config.toml
train_examples = 203450
targets = ["expression", "hair"]
kernel_size = 3
max_grad_norm = 5.0
epochs = 17.4
lr_schedule = "cosine"
Rows from block 3 of a small image classifier, named by matrix and row number. Rows with one number belong to one neuron. Each number is 128 + 24 x the weight over its row's rms, rounded and kept within 0 to 255. All counts start at 0.
After each neuron's rows are labels from the 100 images, of 14848, where the neuron reaches its highest value: "strongest on" is what is common among them. Only what is clearly more common there than usual is listed. The data: cartoon faces.
# fc1: MLP up (model.blocks.3.mlp.fc1.weight, 512x128), inputs 64-127
# fc2: MLP down (model.blocks.3.mlp.fc2.weight, 128x512, transposed), outputs 64-127

fc1.99 [146 116  76 101 153 150 151 127 165 147 137 145 138 140 123 165 150  90 148 114 167 143 118 107 136  77  92 116 117 140 160 184 171 133 107 136 149 128 101 135 113 113 132 125 139 122 109  98 138 106  55 124 117 142 124 141 129 162 141 107 130 154  97 107]
fc2.99 [135 152 121 150 131 167 164 163 114 128 182 113 142 106 127 106  97 156 128  98 107 133 145  86 141 110 136 150 125 129 135 125 136 166 122 123 153 173 135 102 103 126  91 142 101 126 115 117 136 164 126 121 133 116 118 147 194 150 112 124 130  93 157 125]
strongest on: angry

fc1.3 [160 133 111 112 122 125 126 126 110  95  76 121 103 133 104 153 113 163 137 114 118 126 155 146 159 153 103 120  96 136 140 123 154 133 118 113 118 117 158 101 147 104 123 101 177 121 142 123 136 127 101 123 159 122 125 149 105 147 147 116 187 137 147 102]
fc2.3 [101 136 138 106 118 101 129 133 152 125 179 142 155 125 142 125 100 115 138  84  80 117 126 138 137 151 105 138 134 118 149 122 127 135 109  89 151 128  75 110 117 139  74  96 132 145 103 108  96 110 126  90 143 120 115 149 107 127 138 122 107 130  98 115]
strongest on: angry

fc1.327 [117 126  77 119 155 160 113 147 129 160 123 138 100 112 103 132 117  97 142  85 130 127  99 138 152 160 126 122 163 133  80 141 132 158 131 148 122 156  67 139 119 127 117 179 134 113 140 144 117 153 102 140 179 110 128 132  97 141 158  93 140 144 144 118]
fc2.327 [ 78 115  94 107 109 120 114 129 135 126 120 120 156 153 126  90 133 130 147 150 138 136 127 148 155 100 117 160  89 119 136 120  97 126 111 148 146 181 134 124 115 148  85 150 126 105 125 139 156  98  95 109 126 141 124  97 133 142 150  84 134 149 131 138]
strongest on: angry

fc1.93 [127 140  82 146 146 126 159 145 150 118  91 114  89 104 110 138 146 122 155 104 173 107 107 149 137 129 121 138  87 129  75  97 127 108 136 140  89 122 101 131 132 123 142 121 112 126 135 123 164  93 165 143 127 145  89 132 128 140  92  99 143 138 118 115]
fc2.93 [128 123 114 135 116 118 148 135 131 140 143 168 127 141 144 158 152 110 154 151 165 130 118  98 135 132  84 145 157 151 121  89 112 145  90 135 136 114  96 177  99  92 111 116 139 140 144 147 134 107 110 117 159  93  99 108 130 142 176 173 110 157 142 146]
strongest on: surprised

fc1.58 [113 139 112 143 142 135 136 136 156 152 109 114 131 129 152 159 121 109  82 119  94 147 112 130 112 142  97 117 106 119 128 125 151 107 138 163 153  89 147 126 142 171 120 180  99 167 170 150 115 163 156 112 100 125 125 139 117 119  79 162 162 119 114 128]
fc2.58 [107 140 123 161 137 142 149 150 132 109 129 163  93 112 119  87 113 159 152  82 140 133 120 153 120  97 120 131 161  77 119 177 100 153 165 120 138 140 134 134 135 132 127  96 127 171 124 126 146  97 105 155 151 133 110 108 102 133  88 158 160 127 100 167]
strongest on: winking; sad

fc1.341 [140  84 136 115 165 110 182 154 146 149 133 124 114 118 165 114 160 149  95 117 156  91 149  89 118 138 121 145 128 127 125 165  96 106 115 138 102  89 158 118 107 146 117 166 132 115 102 120 120 131  94 168  89 133 149 172 151 113 168 109 141  95 139 123]
fc2.341 [148 126 123 106 136 110 121 103 135 115 163 169 169 113 115 120 115  95 156 177 131 119 130 135 144 143  98 124 186 140 126 102 134 113 123 129 122  90 133 110 137 106 107 136 147 123 144 144  80 114 171 153 145 135  76 102  75  91 118 136 108 136 104 121]
strongest on: winking

fc1.430 [101 128 128 140 103 108 148  84 125 159 116 120 129 170  93 139 116 148 126 114 126 155  96 112 136 160 109 123 107 120 108  93 117 109  89 117 121 113 143 132 152 136  99 163 169 165 151 139 132 120 103 157 157 120  89 135 145 135  80 109 107 119 170 143]
fc2.430 [136 116 146 150 155 126 146 101  95 181  96 138 105 108 141 149 122  85 155 129 145  97 155 110 105 104 114 132 150 155 130 118 170  84 148 153 112 108 129 150 135 124  88 110 129 102 113 137 102 106 125 134 182 167  99  79 136 148 164 129 102 182 138  84]
strongest on: surprised

fc1.498 [ 95 116 142 120 145 123 129 142 103 123 175 129 143 130 122 166 119 112 105 138  97 151 126 146 120 128 117 179 173 106 108 112 141 154 126 121 201 133 110 118 108 132  98 105  85 142  97  77 119 147  91 151 101 105  98 135 155 110 139 166 158 121 139 150]
fc2.498 [ 92 106 137 129 126 135  99 167 150 105  94 117 134  99 135 136 119 132 159 121  77 150  93 172 135 119 138 169 124 112 129 122 143 128 132  99 114 149 141 113 130 119 114 110  88 133 124 130  97  94 126 106 118 130 135  98 133 154 133  90  89 118 163 151]
strongest on: surprised

fc1.112 [140 129 115 108  90 140 134  94  97 116 160 144 137 100 130  94 128 128  70 115 181 129 119 128 129 139 137 158 126 142 140  96 140  81 147 120  87 131  89 153  84 156 159 129  78 107 138 171 148 145 165 143 129 133 101  74  96 116 125 172 153 124 147 107]
fc2.112 [145 109 119  91 138  84 117 147 131 124 132 156 129 158 103 138 141 107 120 123 151 129 173 126 160 143 111  97 104 111 119 136 110 163 158 131 146 125 121  65 152 154 156 131 127 114 153 132 124 141 118 106  80 140 137 180 109 175  81 171 100 156 117 122]
strongest on: winking; smiling

fc1.487 [113 190 138 147 136 104 173 112 103 136 144 139 138 100  94 132 120 129 173 146 159 148 132 110 115 179 128 138 128 136  94  76 119  87 155 158  85 128 104 135  84 123 105 124 135 112 121 159 142 116 140 126 136 133 140  97  82 112 133 171 136 161 127 128]
fc2.487 [145 129 137 163 155  94 153 136  93 141 139 156 112 177 132 133 124 111 142  96 148  82 123 102 129 118 143 145  76 110 101 132 110 159 119 120 139 101  93 106 106  90 140 130 118 106 114 149 149 136 119 130 107 154 128 137 120 140  68 117 163 127 103 101]
strongest on: winking; moustache; smiling